Rows from block 2, named by matrix and row number. Rows with one number belong to one channel. Each number is 500 + 40 x the weight over its row's rms, rounded and kept within 0 to 999. All counts start at 0. Numbers have three digits each. After the name is the row's rms in percent of the matrix's.
# convs0: first 3x3 conv (model.mid.0.convs.0.weight, 144x144x3x3, standardized in use), inputs 72-80, a 3x3 kernel for each
# convs1: second 3x3 conv (model.mid.0.convs.1.weight, 144x144x3x3, standardized in use, transposed), outputs 72-80, a 3x3 kernel for each
convs0.43 100:450522527473528528480528522485476501512499485535500495526519531526520509548492474505518486514502516526529532454583569428522496418538518483552501506491488513533493488434419578470444581475456489527483518510498527488488559472496514485494499441473
convs0.44 100:477498478486505462513522479479489496541472459548466440443463451477515485495518500506498494447502529446491474478502498483467456511472428498499478420437474469455430465449470419438487396452503582540519589545550583552581457440484513457475525473494
convs0.45 099:515508470540508532513531482475480528505509555503534517489561471520499507498445499494510462458497458557537489528516462539506544479519456493471442452484504553531512482442504439453487528510539578516503477515498485517500467439556520476591440449550
convs0.46 103:475444461469519427490476418524532533516483544581538469380438484498557479532469460485478512416488521430477446544558522573554473502491404516468484412525530477479448485476524456494566531528547549512463489467539503485549544475500591513550534518575
convs0.47 097:527509533505511536498505522509439511536484570461502499514498572504505551519438470476533444457500459520542560532508525520494539446483487490523439481481461556549495456426493498480506541498499425511503439475461421497490524419448567512530470447447
convs0.48 100:530508444466505480512530514501530550518507504495491471499517463536540521486537527467498459506503505539524463590535503483463437483488470474473460483464504535524486371432494502533523501514506488473486509483517521469493517499602476505559397471524
convs0.49 100:498494504506508541467489513554542568498565451503469458461480495507512504464569541497514472523510566484501474553476542481447463488458550492482485523485533460474522434512478479527480483507476488464494505498475517494463522518559457446437505506516
convs0.50 102:517550602519506510503473525458436474486515528509536538531554605517460449490451515563489492539476489508488524437516529469534550502523560542505506495478457484481528526477524521465471486442457502538514516547530508556543457454498499520531521546523
convs0.51 101:535498457500462486448458521445478439474519467443466534543510406486477487427510574454464456499442468521465477553524500522526505455506563514478481546476519452436554490519452440494520430501567518539566535555524551523518433539556470546529514531474
convs0.52 098:499517530566523526491539432488475492508531485505508500475538475524494495489469423463479443479445488530511501501522520517519522463560447496510432525476498523535506478482455489515454504480509510478475442467456486468466489478536513481576448437521
convs0.53 098:514466443409452493474512523514536473489502505480445494541464418466490531458530561441464460532491464461466513532472485444481520496554556497462472517451473446487579490518480448492503444504551526547578573549497558541512509567579480524552509503477
convs0.54 105:524518551558499514533489512542549464524549498524538522527544555568523508507515531565512576552485528529509563492487420494525473511505505567508493551496481500443492546568534578497491487448486497525536491569557512565491431474444450483449497521435
convs0.55 099:576522513516509484518518520486468512504470510517515467519548554540493498555474510463515473520528518544531528538541502494506440445505423464518499532503507544489487460454473515468507570476516466538462457532502514517449542476543478457519409449455
convs0.56 099:510526489476518532524539534520484487499476475448465471524513485447482473504522461405483532502488500540496466536493482476475461526511481452541562490482508552543480491477491494490514477503453471441474500431483487401441561514455489527499451455538
convs0.57 100:452493497490506477512483431473507556494454486558521485453534566509518500531484457463510511417535521472496448503517500515494490536460422472529547445539532551517427430496574496506513502503486539507528508511561541575571540461481529485497491504544
convs0.58 097:460461558509492522527495536546529478527527492505516542492473534477517501488563504552515553542505540475467527457440506468470518549499588538481543504477503443447533538539494514505479407480460521533522555509505560520520458521407468517415559564467
convs0.59 100:531520526478485521515476537491570529488523499512573495506525508517499503533504520519554511538511513553488496541512516464459457460452459545528565523488531526447454491539525533510491548518489464425473495495520532505467506552557466555514413535496
convs0.60 100:536495447499483510506485478542544528540474554458475543535503473430480517505515497480494511455513432507504463565449467578460531575437455517454511494478462548503452532514595465468516482541522476485475470457462444460482485506480539536555478507572
convs0.61 104:537508488461480494472503503539534498526521544525535572553528491529547533481510530504481511552484486512473493523500488467492505490514500541498496503462447486477475542508478545485464525498501531543598552546570548534557502512523486495525484500503
convs0.62 100:462514531489510525494515510537542495529518474498523538487505494459519476468602522523497565532477512478452466478437468459460502577494533499465540500480497421455447515550498501512477378510477516435518573469518517439496457527465442515443535565533
convs0.63 101:501548455477517483478526534459485448499541413518465484512563494477477444455538487440445505503493530481506447516538453501530429508567519472528507515484537504551455436484474511514543511484492497424461491453477495437420507498516467496484500458508
convs0.64 099:478491473500486524486475514471486527542496485487514507511506428449493513481520519501481506529514504478487507526471452520470497573502497506448496502443451464450457458449519490458499386473508567503537593488494513483498459519487441473501500492537
convs0.65 100:527485503548472543534517481528455452546517546516499550536481513488473553574443448521509497444485451475545519432486486534522551495508498523511465479463463523547515567495488490460478550492520523559524466531441466516500480431389574513511528452501
convs0.66 097:474492490517475504548534519478513508507512513459514489520492496494526526547490470537552537447483455497531472452487488504429512532495514533529504427473452505525470528519529505541461447507484550474521514493483454498517475444433540546516521514576
convs0.67 101:476447499519502513477466501532537471468551419466548472483512494537534492471546457487431494593467574545496520537488490463492445467481501496446531563516529516474498482533492535539484481494429470433515502479506541474435487604541404541463451535482
convs0.68 101:523527509495522479496477486516442513495495534495515497495557538536507481542468482471485440516477504556524546534564512477530481445512459474492465509464478561510515463428466509475497565477494487534481458497493485536476540484561522496551420453433
convs0.69 099:487485578491489524482533516497536462497524487549502533514515579510513492518518521558491588545490517504491526403495542440504516477527535506476528520481481464473517563523484527497467513464465516536515525528525554508528509497422489482439546526460
convs0.70 105:432503534445508494480518474404460547424452517508486509434467524493471461499486456531500496448486479503486460502529561467517552438501454509477514447494478522508427435476538502499468540497457521475503510491544529529557485470488523516531479504556
convs0.71 101:521502456437481481487546482532470480483497513547513499483458422422499521530567517458476523467492536409462495490478508509486468549523471468499509458465492430526536511462484444463481508550527575542521563505524517474541513512455523475452522456519
convs0.72 105:425518544466509529490461520420435542401424558464490445529488519509459468452445452506503426540518466489420501422490533389479583473463505478486437526517481492442489458469469507484444468489460470480495487486491488489488494499516458505533486527514
convs0.73 100:535547515484527533547575564474521528512457485496466505466530534422480439510538534458485512503525468485514447534490446489467462610572517493465518469480485504528469457467503456459504484478515499461385497429474405429380501490490459451477484440491
convs0.74 098:501494510481517472500530481560537530535512558470512489499510480463537492514595458471488492495543537521494507539430525491427482490408434459464502486516452503481454464519510484527509492560476466496532532473532511468526557547498500479487441496498
convs0.75 099:518468445437439492457506530522528464461519506424456508518439414454470533471527547440444449531451437474441447536494513481522550498563607496449465545455476473477547514510426461488495482502531486534544525545496500495510516585555502548534501490464
convs0.76 096:525471498561486520497482502492550518472524514495549506513528475485499473508515502515521516447500491537484460499454524550485540523476486527479514497532506524478509553568533449532442474539459533428508472478515495506513438503530473498552465542573
convs0.77 099:520505505538503533533509505490534509514516496479529550524535499504509492500512552541483534485488489514507491473424440530490543577522527547450499469497499520488488540538537485512442411475481572481529508490520470529523407497499453519511494508547
convs0.78 100:407453503479496477523481425500483532462461525546542487470512587542541515582500450515505494473519532484484502458503505483488505506443421513522507493559559548524488473502571502495513533520502569518511541531556558559559535480466517483513512501545
convs0.79 098:577530484544514489548529477464550512498531484551519553520520478559500517489484544546512546519509503523516453507502477505505440534495450545479522499492505512487480512531528513517500525482536539470457494510500512493490433452526442463498469520537
convs0.80 100:475546584467511520471493498438456473475458534494512569499553544438476445462497487529514548529505443512461486444462524446475560571562563539515559538527443502480462517513514537500486435455462515487470534491509496501468467482431452488533538549568
convs0.81 097:487506518499483453506480391478473518494503493532532516491538580513487465516466446526505517484500527503501487495518500509485433519468402540543522517526479543547444514481534542496498547515502526528531529517553511545608541466460535489493542503536
convs0.82 101:540494471472438512459462534487474447464521511432432523571475446526455522454494573495474479553458431543529488537552500460538519411506539545510469578485494555530579515468486503477527554519575429557519488542445487502493478529544495543558472489491
convs0.83 100:513492463519507493534543490495565540493511498476517535504499437517524520451536566520506515549524524537515417546455436481449454575498477517446511515496533508506494416490550509536527417528529535465481552478498487488494441529551416473487455508537
convs0.84 103:556503472523501501528513517523547518477507511555499528505490494580496530532507585542522473570529492550555497524519479467506471412456462510508473526512508522514507500506491502495528612535558468492465429508472533529473476502551466485497435469481
convs0.85 098:530501495513487514498524502516580522494562453516531521473478461459494473448591528520520548532523554471474440530450515488423446562486511517492563525485538446467502465547520479552504445544508531448470540489494532464475446561525426489441485536535
convs0.86 096:543493440445454481393437521488496470511500518497471522582510452481475496427502585474527541518477472513504495584502471498495488417478542536535498558502445476491514497497469504516493511519514490548565529554516540542516496534527502524517521510480
convs0.87 104:533542555455521544463483483442496525406454551509525508587541551533526528442457458495432411508510500471432499497512554439469559485473489529488509492498540490458505477498494496533477486514465493513517468479531496524539476471479470478504483512490
convs0.88 096:536534530474533529495519550485485512508462484523481492500513553513516527528471494512511475515517498512570546502559532452510468410491476507517478506509499506546519441409446537480504600502520433492431438457436467471451513448469500474485474419450
convs0.89 103:550522520544565547540553519561580496539522487515536495446437404469516521528532466447456495471512533506512524524477458531529445500527437464451476489505492504503519477453441445451479527510545534528475456422413495430447512515491508434491453407478
convs0.90 100:498482458548482524551476480557553477501505488487538504535513444477519522546486449461517525452488437504514482464442470546483537513457466481528473495534441510498495571611525488525426494541491516508574453531498478522522459482457552499542510490558
convs0.91 101:533493529522486517477475523505473479506502504492561492532529484471478539498519468460486502520472531559517571491470552518518463468503446468495541515446499534468504514448440506468515494484493524523510516525497573483463531538463486555541450492466
convs0.92 101:563481507496481478451457484539533520529519527533489514523519495438475445482563492492458504477516534507490521507455523562452508533458495495432530493467498484429488524493485447481489477517521514519480504523497537505458491580511505472452526517493
convs0.93 098:508471516456483511508532552502530535468498502454548416504454469438496547571533460489537499523499532512493522516495558484467467462446426478511545503486535528498513490505492482484493517535491459464495527500520500474495540525492476540500455516500
convs0.94 101:474501521532476505516497536468516513485521463461516499478493459502520535474492522562508560544511533493525518482479497484478509533491519548491523504485482478497506530526529522524481400479478586500563561520527551579545403502460433528485488512524
convs0.95 103:490558444489526509530498518469456493548525491468450546512570557496487448484494540444491474479503439491540429536539378525528479574549558493520450481466448568574470426475529500502527480446458512452487446473483386491412487441507514475531533425551
convs0.96 101:556559531510476474474565466499483473492526465565474494507555498511474470518505511510507515513487517547505534491570523479496437415558450502533488489445494490505517493481417477485522556457525533484449513515510569461492502478533504493548457453464
convs0.97 103:542491492530446473477506525529508505493510513475526533502466371438442478505506436508520509460480443511464485480472536549501521474501465535528518505489477495501531583526478462472438471532529537516537537543518533480486458487460508547563508543555
convs0.98 100:437480488481490496491494477506422511508458571471523543430474549475460464542471456512499484451506482520512493492530494501527536519523489505513495482519463553574471426407526521473514505517510497524547488507501460542550527485437559525512499484487
convs0.99 098:565494488501477515463495546524479456476492462426456481553466445467491539458548561484496512533456468472507519537470525480511519530557568543536551585511508451531610546542445502510507449499524474534564543526478503506506470541516442485457514450395
convs0.100 094:523545536548552550555563554493501512513492485434459492431460455443475486455476505461516535486522491515551483506447412500483482523488488486486478499520519519533460451472506486515517474520534454416408425415408383397389456445455490453463501450494
convs0.101 098:533499485493514484519524464530564559523525495507526475502499423504531512496532493455527491506550554508509445580489541497415428525429445469495545518535546516498502409498524500556541491542507518467475567485487552482491545534570455446489423491539
convs0.102 098:515502492490505523484478491497487467500489498534493496571567518548534537472500533506537551511522525516516526501499508455492535470481526522521524508523489498472492518518525534499482536477450533532564538572559538580547527514525483479506465506495
convs0.103 094:555522513529542555535556531472518511510496465520502516474467449455482494469473538512512511479504484498554473507457451504484494535523486531463469507509530505541508451436451476508517508535563478468390439430397398422421449458488491461490501447499
convs0.104 098:421430459450482519524485519495470446440419485472425440536491513517503547508505559446503488499520516482475553461493512452502542528526512490492471484518542517453520511518519452481518482471513541513513516587547512578521545548534502515491461517472
convs0.105 098:534504496497513538479456493516522486463506533476490509565544487556507516465504554497504506528501465549515511551498507490506587491471528527485516527504520533482496493530532516518487519502499488485538504546505517543492516551556494539557446521520
convs0.106 099:480498547525499474483478436454460534494516535529560522505526597554498467538510435561561526524501506520497490475499527487512502451505487530565547568521457516538479466497528539475482518488420521562562573556548557523537516470473489490525518511527
convs0.107 099:492509536499493486527482410470448528484489534543543508486546566525522505565469380517519524519519531512471461483524511463484487479479488507564570536522500539522473480493580537484510572504412522547540541530538557544587519441451514494519477494553
convs0.108 100:524491459436477502458473501507508458447464513473458480540445418465493571445495560447450409500486509457453504537475471491503485506527506514484438504509547454466529487529466407501566453515560542549549487529523478517513460529535487518487528507437
convs0.109 100:478487524513497532490518583531478512457526527411510475519471514517485539505500494526496435568471509546487525496503516436500531427517554491489446506487531515522527488448478538500487528516463460497486509509497486516511525547533491556495465485456
convs0.110 096:532466484495492522485539487483570530449486505511479538516458442525500500498510479533548476472506448485508448483520578522479557446462488490513467465511495484492495511558458463527466553544530489449476472498472504469496478512551517503552500525581
convs0.111 100:536508491495479467460489459506569549508547556529578588543531519514508508497500487506463472478471468495458458522501518533494493509514516501478480493460427507496437528551502525528500524510504496535560504523540527548558524518515537526529539538558
convs0.112 097:492460484490508515483506508530531526496520468490530483514473466477553515483541465494518493477475485505472489506440546503464519497496506522514527507521511530487534538586481488550454486544479507435566513478499517477457475536515490531500489536540
convs0.113 106:510522492533523522508468508541600533457546508488518470513505481551517514466554520503515450558515505579527503552497484481473478450409489512510510582529522561485483462570521531542466516525478439424534447497521512503406492538542423512483434528472
convs0.114 097:528528532537514535540525537572561550513551524471533488488500513437479451558560464484505525505503476521507506477451527501465529518472503482498499507483434511479501534556500452492423489563475504460508510478477476463431524531478478479496467505527
convs0.115 101:499450452428456500522548527566492461475476477431432454482431418436507558520560530449444450505484495439448465500464490488493500567574540445443482486487529462533546495473500413461537466514544553542519557524508511499539522547512517500484492422449
convs0.116 100:467455500539510531505524492604525519535523547478531492459431490474517533550531454478529524451508492510482523448440522542494560485459518474504469495538454475498505553550493453521453483544455474495541481470490485479543515496425549470480552527495
convs0.117 096:450513520509557515518519536555491501498499510506516431446457502491536506493531429470529512524541578506486539520497524461483468490434469474546521507545529481510477474499498525531500498543421432449497506440488502437459573514441505491431511499485
convs0.118 097:443485514529509513512493534487504514532522510527515499487530571514475460488498531524525539506521508559543508423510460426488518419410471471481490507508545488439456457462508545495469498470458535512510548563538536554515473510511450505519456529499
convs0.119 101:480471495441465468398446466517507507546502537565513546544535570513491517470493515474514506490500475498523521489495515473496498460461475496505477489490440478486456534538527547486477543504499505538547530544528526552538563534526512515541537531520
convs0.120 100:511556463514518528562544507484564556528487462506477480467517410447509481520553526509488514432520498486513460492467434541466498605491462505464489448478508501497452500499507434468485439514549564448477491449481433440472434465475478460459507459581
convs0.121 102:521506504508527565512535518558486459487495444486512455409456423471539544530520496486515529543526550520521503480479506498479495500494459494509550507497521491547514522467460471500508520550547502514380483490404480414403519501455480426450501418499
convs0.122 100:538512529543507533534477527565500436482497531472532520511461488493484537500544497498514502551539528540498595509453528483477496493474499477496547526503526479456582520548449500484501514515544491499504496514434554488403505536454479512443481488379
convs1.43 099:522466545514471531436423496478448521452457440467469496441470513456473499485476454435476454420459456503492493475540439485527406548596487511528496555552481490559474491471529506496599436437506460490488473487490483487506418436465432456505450452560
convs1.44 069:480481524484507523453478527531499544516545590515572585505475490540541522542573553537484489532558535508569557491470487496503511525520495562540525574515481585538468507520491481462504479474493477485476500495484497495478509502496473477482461476495
convs1.45 099:506455453481465411488455424545501438540480459488434439522502499560562491501506455497476445596469439497465477472536533535543550502509529513507540456530529452516524510469446466458453465483455488479468528483480505483483489419428562472470493446435
convs1.46 093:508533553550520535498520521465483480553512552540538514495418453562531524596578540505453463593569533578565537477493499497527531531482498578527477482498508464491509542497463485472453456492486486480450515477470495458480496477502487470508492480474
convs1.47 104:429491509471451447442453439459456427491477519480459511559514551476500491455466448491469462416461539478544571534521478476526595502498525493533545535533437522503402469496531525457450513464445492483484507501517538511528459449466448468600462449541
convs1.48 111:526496509540501517512432435489489464482534487558534471491512554480483535551513479442478477470474453514514522409495479426491505491552590524534525527517535460506561548510535580526503512417380476491482482507497519525523446467449498482481559472482
convs1.49 126:472484531451495533497469484484454585495505490542528496519464494566486526548517511533507516532477478556480477545484432516481441490506539514499449511522543448489571474516534485535566513474476528542513550557504552548503490511491500482435534497498
convs1.50 102:451491505465515512527527482548491430520485443510503461582570507576574498512519458595529487549560508492495440588525482520495481487478465469510498476492477536501468409470502469497486516563562520505494521502477517499476512495520497505498501526486
convs1.51 072:558518500523562552507552554539483511487480532458434510486523469488478497504479518528549496521496539542489525462467523483463487480475459509504484507520465507471467496493488471506499469470509458427442453476453468463395514500470513505480501485471
convs1.52 107:554444517473471458445475479511437486552450480488455478518529504591556516516540509480451450640456464554499525479542493593529468549505485477501503455528544421502497501445422414492546429485507496492486552525499544548548516409431581466437470480489
convs1.53 082:534541532536559541520543595495476491431452487455458480498532505468481498502462509495508487476459495496472541470448490489471493490471481495507482514510451536503466482504483466501459455461448454424387425428387433460375506492487483486480487485463
convs1.54 107:525497472494515478506557497571547534498473531465541594522548469482485499444494509502512510500495555454450514506490476494478475483461460484494520490473501495444426484516518474531510482563531508511528488504518474502504553536499522533491515569468
convs1.55 104:522480502546495521468476438500496466548503465566512549480520550532539527508500455423476473495476452544544538398518502482541482545566569533494540486499542444466492565473508530478513468459468469483491490492500534500527416419455544485496553522551
convs1.56 105:524477501514538555509481485510503431456528477453480531475545565471542533441475459535530483477490478460500549513530494473497476499521551431527574485467477594521427502524570529502510538481485548549512524527520508527521601498424520526526421499575
convs1.57 077:532548587612602567597544510495549505481543539515543487454436480502527511510512476506506519544577496482518511465512500479513498505503500518485469475432451497522477500480445500476467482503487399451420431408396392375407483471478513496495491482498
convs1.58 110:482537494476528492489547540552539560506509524494515553456495459458471462440490547506518534460509526438444452565483480499450460482439420507481490557483452594491460475515514506569543518569599518518530494505518476505501515578553459540498445543505
convs1.59 102:565549491539530521498507456514575495479499475539586546440480509469461534494490494431495494475502455450469466370441479459485477481523534526471519536491553488492578637570533559546523518512511481515511484514503516521510493528462529536472536514489
convs1.60 111:516507443483515481562524481525511380501524505491485501427473512421523514434507465521484541506539544414511578467470576511496603456485563469485551493489497547513437555524474523502440563525460530519513529524536508531531608501478532523563471510554
convs1.61 098:509493466511480479514488507490523506497457478552504515510530545462462490510458486466491538490436535495453531490483501491500502464490490513516534497505518490488528467492475484498482519489455438447468438455479445474481492500462493499477511497460
convs1.62 104:555498506515524532546545549553524529481532544479583534400537465420482512439516563462522550439529534421484512459491515454463482448447473443507478540476476594491452545523487552546494551616549498522517473524521472534522550550521488519478470547492
convs1.63 096:522435503563516566513473489530411494434508494407457465469542490461523511456471479497557490418457444503509488481591518435497441499523497410566519508510482535502498477454535565508510479489511489516507467515505489526498497445464483480461471506483
convs1.64 115:490465443454466474506474517599532428505554536498499513484567552434568567427510519521483496441500468396510496489504564455495526488502481468519588542515520620548460535494479567502505546500508521520512493533541487541532562506465457493503449501513
convs1.65 105:477503506469481452439472515507439486555441503481358483540500525538537498459484460556506533544504591483502544593522540610556559553522468510497518488520443534549418435471464434468491463461489503487503522488516492494511485474521509509596404441547
convs1.66 116:449516451451488463463389455516562511520487485513459455528467522494467503476529498569482487503462483436465483573475514517519518498578490518468504505510499563658508460550474481499493518447504548539512541516515510504517550552486474508504402398490
convs1.67 115:530498537465465502509517508531504443469483471463538546522560475541532541495524503516501416495487445470505476518495393497511444479500529477502548499502582513428499519529591483512586553509486532516513524539518529548530540520429491516448505548503
convs1.68 117:483423495502448476451495467543477398527507467496507539540594543525569499507509446459470433483499477498545539446554464488546496543501537504565594497524518508469454541455530543498520493514471509503502526513520547529533461405444524496532515529538
convs1.69 121:504484501473473513438486519494503606510490466488500466464498466541506481522518542461517565476504483487472429489522528527503406521507404539492434532509474526551555533466481499513557468536653503526553514515531501505512430535640486500460459500489
convs1.70 098:473524540516562532499476460483528408474548457456507428504506499552568499564566468538499471565565474480492451497521476518511526551532530487524488505494464561582490512517505507512493475525512519519487525501481510492493494497512498504502488497492
convs1.71 098:524509471523483475455458554490502522550511490525446469433501554568569556537532544507494547549482475525453504471470526535523495544505466470472492484473518537556512528477457491481530466448503495498493501501514476518521500505515493510489439477526
convs1.72 074:482488523504548516496501500561566428494554463514555482548560548495557541497516500511467479480518489471505518521492468479469503488475486519568520519508482586540452484527509524517472535548499445466451453456439481472466491480487457480495480503502
convs1.73 086:477440441503497542499444431508504532493530476476472496427508476502562493449464457441507542493503439456524507451554564482480433466488534452480484462490487532509485468412456496475520509487499479488487488482487481493504445429482484464454454488497
convs1.74 107:502496517478503493535539522457523424480525487516563586408469524456520508472521496441479493480515521428489610434462460496483542513456558486510514521495506532462380537542515524526482513531466507521501499526524495541556528482464475510538480585621
convs1.75 071:562546516551559536540574576520500529491472497464448491440505468420456465463459493484532521472507563503493573460452488476484493456472482478503475484500446474471470520505508504508503479436447407380427352409434360434394506514506506505509498490489
convs1.76 101:536542503471533487555551508513540491509475467534558467514442458593478497514520478544505487649515452468462431489442476535467478441463493551502495454473572471474555521566487454555507554564520538529491543532496536538510566513462572528446509524459
convs1.77 103:500495435478519453551518498592549489512511501516524467520561504488518509477495509495501529515486498381444466541493539496469504402453461491503509477482521566511509448485448465509477591577540511497497506501502477504496585531498505534468466492404
convs1.78 073:584578612613588585584570557471480446491473465488508478493470467511511487484498473499464455503500474487499486497493455492492483511480469495501502496471477528488453451473478465461474489504495361423383373361362365343383474475466471476469479497490
convs1.79 114:548509462534501466500493449523580555473538523499523467411486494435472516509493520433513552474497458490473453378479593458499493489513481500447479506497544433523629622489421538516493450492528481518528488511511479490498500521500543508438536486432
convs1.80 111:497474506499522526536509517609529451489533459422511474428571476413552447397429420468510538462517486387468444492541507485484492485464484442524485504487469613488450508452474541518493528593532498493481476473478452470482502461504495504498460552492
convs1.81 095:556539524580542521561527518497507531463495475464472473471488484454486458418450422473485510461498478449493458496517493493501469512505474458475489443460485470477479450439481480461503486478497385395473370371453362360443468462463514508473497488482
convs1.82 079:517528507534513544516525575465449451451455433431384470504528482459465451502429466470554520454523544505510530493447495473482522480511503481500454523505449523450483481510516509489460505442447456456454459482466498488464506506486508504499528478481
convs1.83 100:533499423532503427556495467561516481494553516531536468457528519406506546486487545454502530442519465409533514454501534428498533443518528471482560505462578518485589499468480604482494568468445474510526468520532468535529513512475498503441530512450
convs1.84 109:506486463515476484514478468515518575511495515559511513460468473457447502500487522431522518460522510501504476422471496446502508438511515596509481526513533408485570617543551563496503550477476494548562497543548505509516450526505519507497587489476
convs1.85 100:559516485501507508528505520544508520494518490525552507404448463498480547490500556486506528511514471441450431451455475486474439473504498491479498509486570487471572543518502509537547517500515516529524508540527490544531518529492514530440508540497
convs1.86 081:556572545563590578571569586491495504430474513446446508430480478416435463476417442447500493458464481460446477476460484471461476457461460477471466465476461480455477473468474478494468483466446328332344310324331315327360504490468491489481492478460
convs1.87 078:480515520509518495506513520532588525471541467569587498478519512468543497457441446435437480450483500442465528507473465515494488463462465479521476502520473524513476457486471487506478521523495424454431429436424453481469471464463488479477496505499
convs1.88 087:453466505472408489351359443457447490473458473493448496520516520506505506526505485474497485458478493557557522484542475502552476572589516547540501558603496477531501533459532523474561449413484503517532522529538567550563401445508465461527499462539
convs1.89 085:519429476482408445466499526508495525522457543484425524462508514535524520473465494431461449543482507489446533447497489533504475543460466499513507461514537492478463528487483420472522446484475524525513539530529506521526502439451486467476476500510
convs1.90 105:557557514469527463526561576508495509509414489527452492499433496515460535488507518563498522619508570520457521510425487562511540503496455494463478461485512475510480493564467425491473499515506520520502533515508508501525599535469558523524485490505
convs1.91 120:529507482501505461426512531489547376481491475469437581464538584461524545440451450485508452500488497508515540448503482508503487596494456496485633531494524557477392547510532506511552444487552499499496499504513515527524508489375507535497428528602
convs1.92 121:461480431429501516496554517516499509564540531479502605483508480609542519507500527508501510608526512514508514525511544615482482515439502555513507512507532546462453502490477431508506453541523550520524540531515510531506473473491501492472457574551
convs1.93 119:517551484498509467452453456470614481502535470519470479447429548483477524453487427535509468514520441432487499452442480500509499533555533501419527502485522523562510535564518510526552488461516517530507515499500504501508500542452506530495457474588
convs1.94 108:489519465476506462522490488605568447483486472482481487541524518485499526480531522631505487549526493434455469564476512504491533484505492474467541477473535563533495491556500495543497541539542565556522560546522537534517688596482517546495503517485
convs1.95 102:461435492518503563546479480550348493466486499433455456582558495496546483423464427567534541479487488479507484584600549485500491455518549414575500452500456496481494400435520501484485526489464520510497510525498515519494523424506521488516509497478
convs1.96 120:528400475494476506414475491517487518517489489467466522471550493541509478531490468449522471531485485603498481399572533531510467607488475496526515478501491476492479593433450492509500385508547517530506547526516556533495475432483555501485507502488
convs1.97 113:531506452458537498462539529540519467526419457478407474475472489511465455418430412567515510605477526473444500504470495565489482545495486507487554503462497568510456516539509461509524494500505537517509526506517504492490558511442540529508441491535
convs1.98 113:453512523531533494510487446524488431512501455439442459507533507500573490447482416559494521494532558454534539545565485488524556529522545462539513490477451570551452446468527544480466525529472514486490503486515487479512492464509490510580477509532
convs1.99 076:568564532520548555533572601528470524511514506501514560464485464452454464477465510414449488462458511449439495446430452490451454467476468484492479516496460507464472494496484483494497486449478416366422370409413400446438484488486495491481491486488
convs1.100 076:426369433459447458481467450512468467501507512531475479564554533524552536488514505534514519480501521504543536531560566498489530498489505462516516493514510514505444484463480479487484525509509624563550618561560571557546526443495490461498468481482
convs1.101 095:543542534515509488565526518478546490483555530566552520377440531449480558544513500431485518497533456457452505382458480451483507490502533513468492520476528446481528550496467541540485495494450459494483471499490478493511491489468486489467538526522
convs1.102 094:515549528513533511527524500474523478432461497487506534511512507527495503556506491489482479501456444487452504491464465504487492490477496462424483469441502476440489453476454467494441474511458434434449444440445482466475506502458497494457526502465
convs1.103 080:452434436494457465451429442484465540475490509519445441504504500509516512531493518466500521490495484517523501477518560490510484502516504487486489505533545477534600493453475512462496487448503522526526531527530532534519425444496490462458495435413
convs1.104 077:555551577544564553527538531539501469472467532483517523503487438500509493532514499486481447478459468512491510494459446484467478494472473475483458493518464501470439494508489465479436472494452398390359404413378457459399515486497487470487506486452
convs1.105 090:534538508525529505526543510527520443459477498512534537511532516443483519541517495451502487457476494451459520446439471466476535463462499478476497491463491511469518515521498518506443528521466443452446445474457501500484518510466499500480536508463
convs1.106 087:539566604549542586570533533514532505524517482514512536468460487463452451446455421478471470463501458445450443481496440473480457493495498487457463516467449502508459466452498501503518476487491372426437368374376365354373453492482462493491481488511
convs1.107 091:569587605569540548607544533502543485491500445483450470477456489482457445481460402504480490516526443460454419477503471500505490502484486470436468489451485493504496479460481491497494486511488396448448390380390389358382469504488492511472492489487
convs1.108 063:549532518549560527543570570503503587438467555441503514488500480470504517464471499469509515463487545459465565496457496515488497479460467512485459488505471500494482502504463473505451480492453360366416347387420364448418504481480513486494525498464
convs1.109 111:481482476475462490466470499482472438480475440525499497592531536507491495431494441536490431451482496467517501543473408479491497450514535504544575515503536506474470457571644512484506560439428508495497493516509516510483501519453477518518484489526
convs1.110 116:527533504461480462466470474457556557501473481558486450456419492503435491544500508483520480542495474560463459420420510541495503509518485600481446535530515439549581596616470481535499452495520515543511546532499550517493485554500541505457509449457
convs1.111 100:523547505540540508585545509485547566480498485546504460441453500435429468439421450468518567514511547473469493476471504487475493450483498525489468480479503460492537472483462484502496510500483418450481419441466406419452441477462484491469480481470
convs1.112 119:566534516454499498509521530468506561471438485507530536504435493554445503503499507505476467584446473492449514514448442562476440475488513487481466465508543482483518483548499385524558500491478492494471502511483488522506536523448501504429458482497
convs1.113 103:540512544475495527532544484508548551439515550472569535447471466431446509426475466433515511446505496431479499445471460480501486454500539526505479517500507451467519537518538503516523509494420460502512451507491447485481499510464501513477519500483
convs1.114 095:520475452420471489477504472504524548530476496494481562449438508590523550439523532487459476578503499439474524475464490587478456497469523511506516465531552524516478505548505375506553470509522524534519534533528504519531538475454514471458394494544
convs1.115 067:542525517538505523521538573534497552525489486481476496445480477467475462499493503480514506499493492495478523436423466486486489467455477479481483506502491507521501544516490485491489450444436465453445450442454405455450484495501487488488463464466
convs1.116 101:471512523437498476506532530485493515553467500503509541487428458556471481470504512523468477574501541450434491576449441573486516483441468505523471477502489535509444464563529422512487512563544543541504550526533496504534546515524490498536434521523
convs1.117 101:495517549483492502483491527485513474504510498498531568511503521508519520447519487521486462483497504461482546541494415494515513522507520471524519499494501525477417484560627520514520532516497567564528530533533520529584558526487457521551461551606
convs1.118 073:482477484538522497517514475527528468445460502471488531581569531544532482517490450532510475520492473512509513525517488503477481518489500494503543487462506535460478444491502467467439483526483468484480470466466470452448503469454507481463527511454
convs1.119 106:543550517540538516553534510459502512406419488462454503487502501472474496469464495467479509476459502479467518504472468507476461483469468478470479464476493463474498434467471443479472468489471355377454343365445371410456467467452473466455487470450
convs1.120 098:521447435528540500546496478520465508532512518495494471464498498487575541444530528520495544558536521454520583479510607516483517499476502473529511454503518568542468509487438477502481516555538526515515535531541504537550574449495529490516470516496
convs1.121 090:542493518516434488472482539494524544554534535522475545450528513541542515499495519458501508513535505516544520456502497506516481515491480514560501489520554472472519558497487483495560483465495503509508527525534506524538488485510488498493476513528
convs1.122 098:526523477467468460445548532515521516517450511461483610453494522512492531399470543467504487470470572488446542486456477535486501524444460537478522555513508499455425541524518478521538445499534504503530497521532509526529500523504496518515478523558